config.yaml
model: "image VAE"
encoder_norm: "groupnorm"
encoder_depths: [4, 4, 4, 4]
encoder_stem: "deep"
decoder_norm: "groupnorm"
decoder_blocks_per_level: 2
decoder_attention: false
optimizer: "muon"
learning_rate: 0.011
orthogonalizer: "newton_schulz_5"
Rows from block 15 of the encoder, named by matrix and row number. Each number is 50 + 15 x the weight over the matrix's rms, rounded and kept within 0 to 99. All counts start at 0.
# convs1: 3x3 conv (encoder.blocks.15.convs.1.weight, 216x216x3x3, standardized in use), inputs 119-135, a 3x3 kernel for each
convs1.86:51 49 48 52 50 47 51 49 47 53 49 58 54 53 14 53 53 34 55 48 42 39 60 50 38 45 45 51 43 44 77 51 60 48 52 45 41 45 50 55 50 54 54 51 38 44 46 44 50 42 44 46 48 49 45 49 47 41 48 48 47 50 45 57 51 70 54 51 55 49 52 54 44 51 49 44 45 50 47 42 50 36 43 59 80 77 31 52 44 82 40 61 44 71 54 47 55 58 64 51 43 52 39 44 52 56 58 45 51 48 51 50 43 46 41 46 41 47 50 52 42 54 55 44 49 54 48 50 52 53 57 45 47 69 54 60 76 49 33 62 88 60 31 61 39 59 63 26 70 48 47 34 55
convs1.87:48 50 49 47 49 49 51 50 49 24 45 32 35 96 36 45 26 40 57 57 36 26 05 29 27 34 63 56 63 96 43 37 74 62 50 62 54 56 51 52 40 49 40 44 51 57 49 50 57 51 47 47 54 53 55 51 45 53 49 59 53 48 47 25 61 44 57 98 29 55 59 57 55 51 50 51 56 54 47 48 50 44 43 39 40 39 59 70 24 30 16 70 07 35 82 35 70 30 52 47 42 41 53 16 54 48 62 52 53 46 48 49 45 46 44 51 51 54 59 39 54 55 50 55 57 48 75 51 40 45 54 44 68 45 70 36 29 50 28 61 56 74 49 25 51 26 57 23 99 72 58 10 33
convs1.88:51 47 43 54 38 49 54 46 52 24 62 34 58 52 61 47 58 27 48 44 43 42 29 57 36 43 43 77 60 30 65 48 55 43 63 51 45 52 58 61 52 55 37 45 57 47 44 55 54 55 47 48 53 52 58 59 54 53 54 65 45 44 44 39 34 59 42 35 59 34 38 46 50 52 40 52 54 48 39 49 59 18 56 77 49 06 27 28 30 68 33 50 36 68 58 59 72 69 50 51 49 49 53 44 64 52 42 48 51 66 46 55 40 41 50 54 51 38 56 52 51 42 57 57 39 49 59 58 43 37 89 71 50 54 60 39 38 56 34 57 53 35 00 35 32 60 72 42 52 50 38 69 20
convs1.89:45 47 46 47 53 47 49 49 51 38 43 59 18 67 39 64 36 86 44 47 48 57 34 52 64 69 50 63 57 51 43 96 63 68 22 27 58 52 47 42 43 45 50 55 45 52 53 54 48 48 51 49 48 53 48 51 55 50 50 49 51 55 53 60 50 65 37 81 62 91 48 38 56 48 45 53 46 48 50 53 48 27 51 52 39 74 58 54 67 80 07 77 50 35 12 37 82 77 75 60 45 59 61 53 49 49 37 44 47 48 49 49 51 56 50 49 50 44 53 47 45 61 46 39 58 59 56 55 38 46 16 17 74 33 61 57 30 44 35 63 52 00 94 00 55 67 81 47 23 38 48 15 37
convs1.90:59 45 48 53 44 45 44 53 65 68 33 41 55 27 24 58 52 42 41 57 49 32 20 57 61 35 56 87 46 48 51 39 56 52 29 67 62 55 55 47 57 49 48 50 54 48 56 57 59 46 54 46 46 54 42 40 55 40 55 43 67 42 47 77 47 36 59 53 48 44 54 52 58 46 46 46 45 50 53 54 51 55 53 49 12 36 54 38 45 47 62 47 35 51 40 47 79 72 45 60 62 45 63 62 55 56 57 42 58 53 47 48 51 42 58 47 61 45 41 47 45 50 64 54 58 52 34 25 40 45 28 36 60 41 34 16 30 54 68 86 74 17 81 46 48 39 35 31 51 32 51 42 34
convs1.91:39 44 58 46 40 47 49 48 53 40 69 51 33 28 55 87 19 50 46 60 45 33 48 42 49 47 22 52 25 28 49 61 50 66 63 44 51 40 53 42 33 52 51 49 42 48 48 50 59 53 48 46 56 57 64 56 50 44 56 57 62 51 42 27 24 44 68 53 36 43 44 54 53 54 47 59 59 46 57 56 44 67 45 35 45 37 43 33 14 72 71 10 33 46 14 60 66 45 95 54 65 50 27 37 50 51 33 46 47 62 61 43 45 56 40 39 45 43 53 61 54 64 47 51 47 44 64 74 57 37 49 68 43 46 42 56 32 43 72 71 43 00 92 25 46 84 18 29 31 91 40 65 26
convs1.92:52 58 43 44 54 65 48 46 48 58 14 39 51 00 13 32 42 65 89 54 79 45 82 34 48 32 53 44 99 46 87 10 84 51 37 68 56 49 51 42 57 44 37 37 58 59 43 48 60 52 43 57 47 55 37 43 44 42 39 50 51 45 45 45 44 35 42 17 55 45 31 63 43 46 49 55 56 42 44 56 53 34 80 29 53 30 31 63 32 50 44 58 53 57 00 20 57 38 57 30 62 50 66 49 72 62 71 43 34 57 46 59 55 52 54 44 34 52 62 55 38 54 41 51 50 61 76 40 61 56 43 70 63 46 44 68 95 23 27 36 77 35 34 68 83 52 03 20 72 31 60 23 56
convs1.93:48 53 50 47 51 52 49 52 52 50 46 55 48 27 58 68 61 29 47 46 51 63 30 92 38 52 58 35 49 49 32 99 46 43 29 37 54 48 48 58 46 47 44 50 49 51 54 55 54 53 49 52 52 49 46 48 48 55 43 48 52 51 46 42 44 54 48 99 89 19 74 32 49 48 54 53 51 52 53 47 52 31 64 39 72 67 51 75 44 68 46 51 55 86 00 88 58 78 57 51 53 48 54 51 56 54 59 55 50 51 53 48 53 53 51 58 49 52 47 57 51 49 49 53 62 52 49 49 36 67 51 70 56 23 75 23 32 48 42 00 69 20 99 34 35 44 47 41 50 23 41 52 20
convs1.94:50 51 50 59 51 45 53 55 50 35 30 31 74 32 65 23 53 61 50 26 61 47 50 48 41 40 47 42 37 55 32 58 57 80 48 59 60 50 58 55 48 49 61 49 65 57 53 53 55 42 48 45 51 54 59 44 56 51 49 53 55 46 52 42 39 43 57 41 56 50 48 54 47 52 46 53 54 54 41 51 57 24 56 57 58 34 56 64 20 50 48 45 25 88 41 75 56 11 03 46 38 52 38 65 42 53 40 63 49 52 54 53 51 48 45 54 60 56 50 60 42 47 45 48 47 60 43 37 50 48 29 39 64 31 53 40 66 48 26 61 82 30 64 47 30 51 40 57 49 16 62 57 50
convs1.95:57 45 58 47 50 42 54 44 53 46 39 49 30 20 56 49 51 43 57 51 49 65 56 68 27 60 51 46 48 58 46 64 89 45 72 48 61 57 45 56 45 47 37 48 59 46 54 48 48 45 52 52 46 54 51 47 53 45 63 56 55 49 42 62 51 44 36 46 49 74 68 32 50 62 49 57 53 52 54 50 54 80 03 69 06 59 65 35 40 93 74 35 55 11 11 38 80 45 70 51 43 48 75 75 40 41 31 56 58 47 47 57 38 56 48 61 50 57 48 45 57 56 47 55 64 55 48 40 50 70 52 46 31 62 32 96 38 41 16 33 10 53 99 24 56 32 59 56 40 23 41 65 43
convs1.96:51 59 58 50 45 49 57 54 57 31 61 74 32 73 48 57 58 64 38 46 61 37 49 46 62 73 47 52 41 43 46 45 52 70 47 46 45 48 54 52 45 56 39 37 64 44 41 55 52 46 62 54 50 51 68 46 50 40 40 46 59 47 51 51 72 50 18 57 43 59 38 35 44 53 45 57 45 44 56 52 48 40 60 82 51 28 63 23 64 49 55 39 37 45 40 59 41 47 55 56 45 44 48 39 49 38 58 50 64 46 58 55 40 53 54 54 52 47 47 55 57 58 67 52 43 49 33 52 70 53 37 76 24 34 26 49 18 66 24 35 38 64 79 51 34 64 53 51 37 56 54 31 51
convs1.97:48 48 48 47 48 47 45 45 45 45 43 49 43 51 29 57 47 43 44 54 60 53 59 55 52 29 45 49 44 48 54 41 50 47 71 77 48 42 42 43 41 46 44 49 48 46 47 45 46 46 45 46 46 47 48 47 48 46 50 48 45 47 49 55 36 49 40 45 49 47 41 61 45 47 47 46 45 47 46 47 44 50 50 44 63 77 59 58 65 81 42 54 45 43 53 33 48 77 72 46 51 45 45 57 49 50 47 43 46 48 47 46 47 45 48 47 45 44 47 48 46 48 46 45 48 47 42 43 53 44 55 41 51 49 43 51 53 52 46 51 73 56 27 48 52 49 53 58 58 60 67 51 60
convs1.98:58 44 52 44 57 56 46 60 55 38 35 31 34 68 40 42 59 47 63 20 32 55 45 96 52 65 71 42 58 76 53 56 71 58 65 67 49 52 43 49 48 63 59 47 44 62 56 49 62 42 61 52 49 56 46 47 44 50 55 45 55 56 58 43 99 80 46 60 54 27 17 51 55 44 50 54 51 59 56 49 49 58 24 12 63 66 68 67 38 67 58 20 28 23 55 56 21 52 23 44 51 37 56 46 50 45 64 66 65 56 52 42 62 48 57 50 54 62 53 46 55 63 49 47 35 47 36 39 51 48 54 74 24 58 61 78 26 55 75 25 54 57 23 68 19 58 40 61 46 41 21 32 15
convs1.99:51 52 44 52 44 47 45 49 44 63 54 42 37 38 51 69 64 25 66 54 31 63 36 24 44 28 52 27 45 43 81 72 49 47 29 69 55 43 57 43 49 54 60 47 39 45 46 54 46 47 44 46 49 49 51 39 47 49 49 51 52 57 59 33 25 73 40 55 48 39 51 70 46 56 48 45 53 44 49 46 57 55 37 96 88 70 10 64 07 54 49 25 62 73 53 46 70 40 64 58 53 49 42 57 47 24 41 46 49 53 53 51 41 51 52 56 52 56 58 44 55 42 55 48 55 50 36 41 41 70 46 30 49 49 31 41 43 40 58 73 34 32 58 60 62 70 64 74 59 17 66 48 32
convs1.100:53 44 44 54 63 53 57 47 49 70 52 49 63 40 28 53 54 39 48 53 47 49 46 48 48 35 62 12 91 61 31 09 30 20 74 37 40 57 59 60 44 45 54 43 55 52 57 52 52 45 54 56 54 46 36 56 51 54 46 58 51 37 47 46 44 44 84 11 24 40 34 41 45 42 50 50 38 55 57 47 55 28 56 44 28 82 50 24 50 38 63 63 47 62 76 42 68 67 56 42 40 38 59 89 42 44 60 65 41 46 38 64 40 47 60 69 40 44 35 47 59 42 53 42 52 49 64 36 53 49 09 58 73 52 49 44 40 40 99 70 44 57 45 35 95 77 47 33 26 28 33 73 44
convs1.101:42 42 55 48 54 54 57 60 59 48 68 62 57 47 42 51 33 50 44 45 40 58 34 45 48 60 46 43 57 80 20 09 75 49 62 51 39 58 56 40 61 60 47 50 49 53 56 50 49 46 52 43 56 45 59 48 48 47 52 55 53 51 50 67 37 43 46 31 31 67 29 42 51 51 48 60 47 53 49 44 44 91 37 26 19 07 93 15 31 89 21 57 55 00 26 55 38 16 52 54 67 48 44 41 51 60 64 52 50 31 37 50 51 53 48 55 55 57 43 56 53 47 44 49 51 44 54 52 32 43 42 59 59 60 37 52 43 52 32 14 73 46 64 28 69 30 58 57 49 59 48 52 58
convs1.102:50 49 47 49 46 54 39 50 39 60 44 47 44 69 30 41 46 34 61 52 63 56 45 58 56 58 51 37 45 49 61 42 43 39 64 51 59 54 58 49 54 52 54 53 62 46 50 58 48 52 50 51 50 51 45 64 46 39 49 51 59 38 52 50 66 41 56 51 44 49 35 22 49 53 47 54 56 52 45 61 54 50 36 30 46 34 32 30 36 54 38 03 37 47 38 59 51 63 52 52 51 51 48 56 54 54 67 56 52 45 49 43 50 50 46 45 43 54 58 56 60 43 44 49 36 54 43 60 41 49 31 47 59 47 67 40 55 29 53 61 52 44 83 48 49 31 51 64 50 58 35 42 44
convs1.103:42 47 47 41 57 49 50 55 60 22 69 62 48 32 18 40 51 17 44 50 57 60 32 52 29 41 40 52 10 27 11 72 64 45 45 39 47 44 44 50 36 50 52 46 49 48 56 52 45 61 48 47 50 59 45 40 57 51 51 37 55 55 42 42 47 64 13 67 50 20 73 79 59 52 53 45 46 49 45 54 50 26 52 51 51 36 18 39 99 18 31 89 51 65 66 12 76 42 16 56 48 52 63 52 47 57 49 38 40 53 50 50 50 45 48 46 43 50 51 51 53 46 59 58 53 53 42 44 37 44 59 37 43 70 50 46 44 47 65 33 86 88 61 42 45 73 43 62 63 63 37 65 26
convs1.104:41 48 55 46 42 52 46 45 48 48 44 64 42 44 36 46 43 38 37 40 51 52 54 51 51 52 57 29 41 54 41 45 56 44 51 56 55 58 54 50 44 62 49 43 65 52 52 47 52 57 52 56 46 56 48 50 46 59 45 39 46 41 57 44 25 39 37 56 67 40 34 51 45 49 49 48 46 47 57 51 52 47 51 54 32 47 52 45 57 40 66 51 19 50 48 76 54 52 53 53 52 46 62 42 42 43 42 46 48 50 50 49 49 51 49 55 56 49 59 43 50 51 46 50 38 48 47 32 64 34 46 34 40 42 37 23 34 28 55 39 70 38 56 60 47 48 63 45 47 38 29 34 16
convs1.105:42 52 47 45 51 41 47 48 47 47 31 63 62 66 33 40 52 42 62 48 42 40 75 64 38 37 33 63 61 55 71 56 43 60 63 76 46 42 44 33 44 46 47 49 56 43 57 49 41 44 49 48 48 44 53 48 43 52 39 49 39 47 48 52 37 46 64 67 56 35 43 71 47 45 49 47 48 46 51 51 50 54 71 34 50 89 35 45 59 51 55 41 41 48 61 34 38 47 33 49 54 50 53 48 58 40 59 52 44 36 53 40 42 51 47 51 36 44 50 49 47 47 64 44 51 46 46 33 31 43 52 53 70 64 20 62 58 45 52 59 72 49 41 70 69 46 65 52 66 48 57 28 49
convs1.106:59 44 57 45 56 50 49 44 52 40 35 49 55 52 33 69 60 42 54 55 57 46 24 46 41 56 50 35 53 52 61 40 63 50 54 66 53 49 54 53 48 49 63 49 61 39 53 51 55 50 38 50 51 43 47 45 55 56 50 44 41 48 55 53 35 63 49 48 73 62 68 43 45 48 44 47 54 41 43 47 49 55 61 30 29 37 58 70 53 63 38 23 58 42 50 44 44 52 47 50 59 56 48 68 61 51 43 37 42 51 54 45 48 46 44 50 57 55 47 44 47 54 44 38 57 54 45 63 50 48 41 42 47 47 43 38 42 49 20 35 91 66 32 76 82 40 50 49 54 77 48 45 56
convs1.107:52 50 45 51 48 57 55 45 55 52 31 44 34 47 32 46 98 41 69 45 44 52 46 37 24 47 40 77 72 61 21 51 60 32 60 45 57 46 43 43 45 40 53 45 47 56 47 50 51 50 59 43 54 55 45 51 61 45 60 55 67 39 46 67 53 53 55 37 36 39 54 50 49 50 49 49 54 52 53 42 56 46 55 25 62 38 81 71 65 68 59 23 35 60 30 21 25 45 35 58 52 53 44 54 38 44 34 43 50 57 42 58 42 49 51 55 45 54 30 39 42 47 40 46 33 56 61 56 55 52 42 45 61 36 47 44 52 50 48 13 57 72 25 56 57 47 57 42 29 48 11 18 44
convs1.108:54 55 50 51 54 49 52 48 48 61 50 58 68 29 33 55 17 12 34 55 44 38 72 49 46 58 74 56 41 60 59 55 31 33 34 30 52 46 48 52 48 43 46 44 49 54 51 47 52 47 53 49 46 51 49 49 56 48 51 46 51 52 48 46 51 46 40 14 09 73 76 56 56 48 55 56 52 51 52 54 50 60 38 45 50 65 88 87 32 53 57 51 69 32 27 47 50 57 34 55 46 49 49 49 59 47 45 58 48 52 54 52 53 56 49 60 46 51 53 53 46 57 48 54 43 38 42 41 56 59 37 59 34 47 38 52 53 37 50 25 69 60 83 31 41 75 37 39 53 31 47 23 21
convs1.109:47 52 46 50 57 53 51 55 48 51 54 55 70 60 58 52 58 51 30 43 47 45 48 56 34 47 58 55 48 43 38 34 38 61 32 36 64 49 53 50 47 53 48 49 49 52 51 51 49 50 48 52 50 49 53 51 51 56 49 52 50 49 48 56 41 48 36 28 43 52 56 43 50 52 48 49 54 51 53 51 53 39 40 63 41 76 46 37 46 43 55 57 55 51 11 46 30 62 64 45 55 48 56 65 55 67 55 48 49 52 50 48 52 51 52 53 50 51 54 50 50 51 54 50 47 52 51 25 50 56 30 55 11 46 62 46 36 57 64 78 38 52 53 37 57 59 46 62 35 38 46 47 57
convs1.110:31 40 68 54 49 42 46 39 34 52 51 41 77 52 47 43 44 23 57 14 47 48 49 26 34 68 44 32 99 43 73 27 50 22 73 76 43 58 61 25 65 43 38 60 60 35 40 34 55 40 62 46 40 35 46 52 46 26 54 63 45 50 64 35 43 44 95 31 46 37 71 55 66 62 52 34 40 47 43 47 46 29 98 84 84 70 16 05 41 68 32 37 89 43 23 72 18 00 24 58 23 68 34 44 43 45 57 70 68 66 56 48 25 49 35 33 22 40 33 55 45 48 62 66 46 32 44 72 66 59 28 81 37 60 58 21 79 17 71 36 46 48 47 00 17 48 21 37 20 54 59 70 48
convs1.111:52 51 47 40 59 47 47 48 42 39 42 66 82 99 78 58 53 39 77 74 41 36 71 59 62 61 58 57 58 39 71 42 31 54 22 89 45 50 44 51 43 54 46 51 50 54 48 49 52 47 41 44 50 49 45 50 50 50 45 50 53 48 56 79 72 23 68 39 69 51 37 39 55 49 55 47 47 48 53 46 54 58 80 19 16 55 20 18 05 48 53 15 52 69 73 41 50 03 76 36 55 55 48 63 67 59 67 43 38 42 45 41 34 40 48 50 58 61 51 50 39 43 56 49 39 49 51 59 35 33 53 49 42 29 51 53 86 26 86 00 99 49 86 32 76 70 70 46 32 66 31 73 36
convs1.112:51 57 52 50 50 52 53 52 50 33 56 71 51 44 56 37 41 54 43 45 45 45 55 51 46 43 49 65 48 45 61 48 44 53 53 57 45 54 53 50 44 44 49 46 50 52 48 52 55 52 53 53 52 53 52 56 49 50 54 52 53 50 53 42 58 50 55 41 47 53 41 42 50 49 53 50 49 51 53 53 54 38 37 59 53 37 42 42 47 55 46 58 53 41 36 39 37 40 52 51 52 52 55 52 49 53 62 57 52 54 54 50 49 51 54 53 49 52 54 48 55 54 53 50 50 52 54 51 39 52 26 39 47 50 58 55 46 51 70 57 56 43 65 54 42 22 43 47 46 35 48 38 51
convs1.113:52 54 51 51 51 53 51 53 50 61 66 72 57 59 67 44 44 59 49 43 51 45 43 44 53 46 52 55 50 57 53 47 43 45 46 48 52 50 52 47 48 50 49 48 52 52 52 52 51 51 51 50 51 50 51 51 53 49 53 53 54 52 52 36 46 55 30 32 39 43 40 50 51 54 53 53 50 52 53 53 54 48 34 62 37 53 51 43 46 53 44 40 56 36 36 41 34 47 56 52 58 54 55 60 71 55 61 59 54 55 53 52 53 50 52 52 53 50 53 53 51 50 56 52 52 51 60 44 46 46 40 49 43 53 50 36 47 54 68 41 48 53 53 58 43 57 62 50 44 63 44 43 52
convs1.114:51 46 50 49 51 56 52 48 56 56 51 61 63 46 48 71 12 47 44 45 39 41 26 62 53 73 66 44 54 50 57 61 30 43 20 74 58 49 53 58 46 51 56 46 53 54 51 51 56 52 51 48 50 55 58 48 53 48 57 56 52 60 62 40 44 56 53 80 63 40 51 45 49 52 46 60 59 54 49 51 56 13 48 70 77 36 38 80 14 99 44 55 65 35 20 34 08 01 10 42 54 49 49 44 33 57 48 56 47 50 51 51 53 59 61 53 58 50 54 52 50 44 46 62 47 51 47 61 50 30 44 41 44 26 71 37 44 76 79 79 66 74 20 45 60 26 54 79 21 70 34 78 49
convs1.115:50 52 47 54 54 50 51 53 53 51 43 50 49 67 44 54 61 44 42 31 41 59 35 47 62 50 47 74 61 39 37 29 40 37 53 59 47 48 55 54 43 56 52 54 53 53 51 48 55 50 51 48 50 50 51 48 51 52 50 51 49 52 51 59 74 39 47 42 31 45 51 35 48 50 50 50 52 50 49 55 51 63 36 45 46 42 51 57 14 46 47 69 54 78 70 23 47 44 38 52 57 56 59 63 70 56 48 51 54 57 54 50 53 53 55 50 50 50 46 52 48 50 50 48 53 54 56 42 51 46 49 49 49 54 43 46 39 49 69 39 65 33 45 45 52 47 58 57 43 52 48 39 32
convs1.116:47 47 47 47 47 47 47 47 47 57 63 62 54 66 57 50 67 55 43 48 48 47 61 51 53 46 47 53 55 59 48 59 63 39 45 58 49 51 48 48 48 50 47 46 48 47 47 47 47 47 47 47 47 47 47 47 47 47 47 47 47 47 47 46 57 49 55 74 62 46 49 55 47 47 47 47 47 47 47 47 47 57 64 64 55 58 74 49 63 64 51 66 57 49 46 42 34 57 44 47 47 44 48 48 50 46 46 51 47 48 47 47 47 47 47 47 47 47 47 47 47 47 46 47 47 47 52 62 49 45 40 39 53 56 48 43 48 50 66 70 81 55 65 71 55 63 58 53 62 53 49 54 58
convs1.117:53 56 52 53 53 49 54 51 52 45 74 67 59 62 59 78 47 45 65 61 56 49 41 58 41 55 51 34 63 57 62 47 43 28 71 64 47 50 48 54 45 53 41 53 58 50 51 52 52 52 50 53 52 53 55 51 50 50 49 55 51 52 52 57 38 34 63 49 35 32 57 39 50 53 51 53 50 52 50 51 49 50 57 70 31 41 46 26 56 58 62 40 56 11 31 37 79 18 32 60 50 56 51 74 68 58 66 48 51 56 50 52 56 50 51 51 49 52 51 53 50 39 55 49 54 50 53 41 47 30 46 51 60 41 55 87 43 40 63 33 61 58 47 44 42 48 35 41 31 56 65 70 40
convs1.118:54 62 53 62 54 51 52 57 56 35 42 52 55 66 63 64 44 48 41 19 45 60 55 29 51 47 52 64 38 42 56 22 49 52 63 51 54 51 62 41 39 62 48 61 46 54 62 51 59 46 49 46 51 49 54 60 58 46 53 55 57 45 41 52 31 24 11 32 66 30 37 66 46 52 44 54 46 50 52 55 48 47 34 59 99 28 38 39 48 53 68 95 73 93 06 42 22 46 60 51 50 56 57 62 67 40 43 64 61 43 52 57 44 47 53 51 55 63 51 64 55 62 52 38 50 56 15 65 82 37 53 25 66 67 60 89 70 01 25 96 58 39 60 57 23 94 66 10 79 49 26 52 42
convs1.119:65 56 51 59 52 53 59 51 54 43 39 58 29 45 56 50 75 60 46 55 48 46 46 58 42 49 50 73 68 36 83 44 60 52 33 38 45 43 42 61 41 46 49 55 54 46 40 49 54 46 39 58 59 49 54 52 46 53 47 73 44 44 60 68 46 32 40 74 46 56 37 40 53 47 63 47 62 49 54 40 43 65 12 64 70 03 06 43 50 98 33 73 64 17 22 54 81 46 41 51 63 59 59 51 44 61 52 47 42 34 62 47 48 41 51 52 53 50 55 36 44 54 53 42 59 61 66 49 36 39 28 70 64 54 53 69 42 45 51 57 74 53 45 76 36 67 74 51 55 64 50 70 33
convs1.120:48 49 46 48 51 49 53 51 50 65 94 49 51 55 59 55 42 42 54 59 46 68 54 49 43 50 53 50 27 73 67 73 57 64 67 68 47 53 49 54 55 49 48 50 55 53 49 49 49 48 53 52 50 52 54 48 52 49 49 53 53 50 50 28 36 48 38 43 55 27 50 67 50 52 48 53 52 49 50 50 48 49 53 66 56 50 44 74 48 50 51 95 29 47 46 18 46 15 39 52 55 53 55 53 53 59 62 49 48 50 54 48 55 51 49 50 51 50 53 54 49 56 47 51 48 52 41 50 63 43 36 37 43 55 44 99 26 49 84 53 41 60 60 87 28 40 65 41 38 61 38 38 51
convs1.121:40 47 45 71 52 48 38 31 46 74 90 49 42 20 04 60 83 38 18 64 62 50 55 67 59 39 52 33 80 73 46 12 51 41 27 70 63 57 52 71 38 63 53 36 47 33 67 57 30 40 62 52 50 39 31 60 65 43 59 64 32 48 29 34 95 82 44 26 41 24 50 74 58 60 40 56 41 36 65 43 47 89 01 35 74 39 64 94 21 44 45 89 57 32 09 25 74 53 57 35 39 57 22 37 57 45 30 37 21 42 46 33 43 31 39 43 51 49 21 64 33 65 52 42 65 48 34 32 59 32 43 73 49 36 60 88 65 45 35 25 70 73 92 66 71 72 33 47 70 41 63 51 24
convs1.122:50 51 50 52 52 50 52 51 52 70 71 67 54 56 43 34 45 54 41 46 42 52 44 57 43 48 45 44 56 47 51 39 42 48 55 36 50 50 54 47 46 50 52 50 51 52 51 52 51 52 52 50 51 51 52 52 52 53 53 51 52 52 52 28 51 45 42 41 47 39 54 39 52 51 53 51 51 51 52 51 51 68 39 55 33 68 57 36 39 23 58 58 51 43 48 48 42 29 23 51 54 52 54 59 53 56 59 59 52 52 52 52 51 52 53 52 51 51 54 52 52 53 53 51 52 51 66 33 40 47 44 54 28 45 58 49 46 51 46 47 50 76 54 49 54 42 55 40 50 66 53 47 64
convs1.123:51 50 53 54 51 54 50 55 48 69 54 58 31 64 37 56 47 47 72 51 39 53 74 48 50 44 52 44 95 32 58 73 49 47 39 45 43 54 53 50 45 51 51 52 55 50 52 50 52 52 50 55 52 54 54 52 50 56 50 55 52 53 50 68 59 46 42 60 48 50 37 41 52 52 51 53 55 51 52 51 54 11 50 59 56 57 44 26 54 53 76 23 51 14 38 52 58 42 48 63 37 50 72 87 46 55 44 57 55 56 50 53 50 54 52 49 50 51 56 53 57 46 50 52 56 52 58 09 55 60 23 44 49 29 56 50 18 50 28 39 47 26 62 44 22 48 66 68 35 41 37 33 56
convs1.124:51 52 51 51 51 51 50 51 51 60 59 71 55 53 53 41 55 48 51 49 42 50 51 52 52 56 54 62 46 37 51 45 43 49 47 37 55 51 51 48 47 53 50 48 50 52 52 52 51 51 51 51 50 51 51 51 50 50 52 50 51 51 51 37 39 33 37 32 38 41 47 36 51 52 51 52 51 51 52 52 51 60 59 63 53 42 50 44 28 43 38 37 48 39 45 31 41 46 43 51 48 51 48 52 64 61 62 60 51 50 52 51 51 51 51 50 52 51 52 53 51 52 51 51 50 51 51 39 52 43 50 53 49 41 49 51 52 59 64 50 54 64 45 52 45 51 54 53 61 55 55 51 49
convs1.125:53 58 51 52 49 57 54 49 52 49 72 69 65 44 68 58 22 57 46 58 42 46 41 38 48 68 59 58 30 49 52 21 40 51 43 52 50 55 48 55 54 49 52 46 42 50 50 51 52 49 53 53 53 50 48 52 52 54 48 57 55 48 54 35 51 46 46 51 30 47 48 53 53 56 55 52 53 53 55 49 55 51 59 54 36 23 45 42 76 23 44 36 68 21 00 27 28 00 22 57 49 52 56 56 53 57 45 58 51 53 55 54 53 50 46 53 57 48 50 47 54 46 47 44 42 56 35 40 51 60 17 37 51 50 50 40 36 36 80 33 40 60 49 59 55 24 48 74 41 37 37 42 33
convs1.126:55 54 58 56 45 51 50 49 58 42 53 52 90 41 38 20 63 35 67 44 65 39 30 49 54 47 49 37 51 10 47 49 51 85 43 47 59 45 46 57 43 41 59 49 45 48 53 56 53 50 55 53 50 55 55 51 48 52 58 48 55 49 52 36 45 50 54 00 60 54 34 49 51 53 56 55 52 48 48 56 49 63 23 55 26 20 17 42 39 22 21 26 35 67 39 25 31 67 50 62 53 62 59 59 42 43 44 56 51 56 51 53 51 49 47 51 46 53 49 52 54 59 58 49 50 61 58 24 55 58 72 39 48 34 50 55 68 76 22 51 41 33 17 54 51 50 56 63 81 48 07 49 34
convs1.127:50 55 54 52 52 51 49 53 51 59 67 65 67 70 43 69 63 44 55 42 43 34 60 69 48 53 53 45 57 49 39 52 43 40 50 60 50 51 55 50 50 49 57 48 51 54 52 52 54 50 53 54 50 51 50 50 48 58 53 56 50 52 52 38 43 48 26 36 55 51 44 43 52 54 54 52 52 53 54 49 53 57 62 61 63 47 60 38 22 45 43 38 69 59 33 39 52 50 49 52 52 55 59 65 54 47 59 62 48 54 53 48 51 53 49 50 53 50 52 52 50 50 50 50 50 48 57 49 39 51 31 59 47 56 48 76 34 31 43 44 59 71 24 69 59 25 55 42 54 60 65 37 35
convs1.128:49 54 53 49 51 49 51 51 53 63 73 67 51 69 57 51 41 54 49 47 41 55 49 49 54 55 51 41 40 46 51 44 53 45 33 45 52 52 51 49 47 49 51 47 51 49 52 51 50 49 52 50 52 52 51 51 52 50 52 51 53 52 51 28 35 49 44 48 38 39 43 39 51 50 51 51 50 50 51 52 52 56 55 48 46 54 47 35 34 50 53 59 43 21 41 29 56 25 41 52 57 57 52 56 59 51 62 60 53 51 54 50 49 52 49 51 51 53 49 53 49 52 53 51 53 55 42 55 44 50 48 55 51 47 44 50 58 54 54 44 51 58 50 47 61 66 54 43 69 70 46 45 54
convs1.129:50 54 52 51 50 52 52 49 51 59 60 59 53 48 61 61 50 53 55 49 51 50 52 51 51 44 52 53 40 57 61 53 54 57 57 56 52 52 50 54 48 47 49 51 52 52 54 50 50 52 52 50 50 52 50 52 51 51 52 50 51 52 50 32 31 50 36 29 33 51 48 46 51 53 52 54 50 52 54 53 53 55 51 58 34 50 42 62 26 48 43 49 50 54 23 40 59 51 56 56 52 54 49 56 59 52 57 61 54 50 53 50 55 52 50 51 54 50 52 53 52 53 48 51 52 53 52 29 46 47 47 47 62 39 55 72 50 56 51 50 53 46 49 36 59 46 53 48 35 51 60 55 47
convs1.130:46 59 47 45 55 47 51 48 43 40 49 35 82 51 24 58 49 47 24 74 66 55 72 71 35 58 55 53 66 53 49 38 58 63 46 41 41 62 55 33 54 58 60 63 42 49 44 47 46 51 57 45 53 48 58 50 56 41 49 51 55 52 47 13 81 54 83 38 69 57 30 36 54 45 44 45 57 53 46 56 48 77 83 49 53 13 51 31 56 56 64 10 62 44 34 30 51 55 37 45 57 45 41 72 47 55 43 40 45 47 66 57 42 49 59 42 51 53 56 53 45 57 45 41 45 53 54 65 43 38 30 41 34 76 55 53 62 65 44 00 57 43 25 51 99 67 83 26 56 58 39 43 57
convs1.131:45 56 51 49 56 47 53 50 51 80 81 35 45 81 22 59 63 33 29 35 72 42 66 53 52 38 52 48 59 02 40 29 36 37 36 49 48 59 59 44 51 49 50 54 53 49 54 53 54 49 51 48 46 50 53 48 55 51 51 50 47 52 46 50 19 43 45 48 46 50 40 54 55 50 48 52 51 50 54 55 46 34 94 51 19 42 25 27 36 54 56 77 43 60 46 44 39 36 35 54 59 57 46 50 70 55 51 57 51 47 56 50 50 55 50 49 51 46 60 46 49 61 51 53 44 47 50 64 89 49 27 44 45 57 34 31 42 76 40 88 48 48 26 55 40 48 41 53 57 55 59 33 52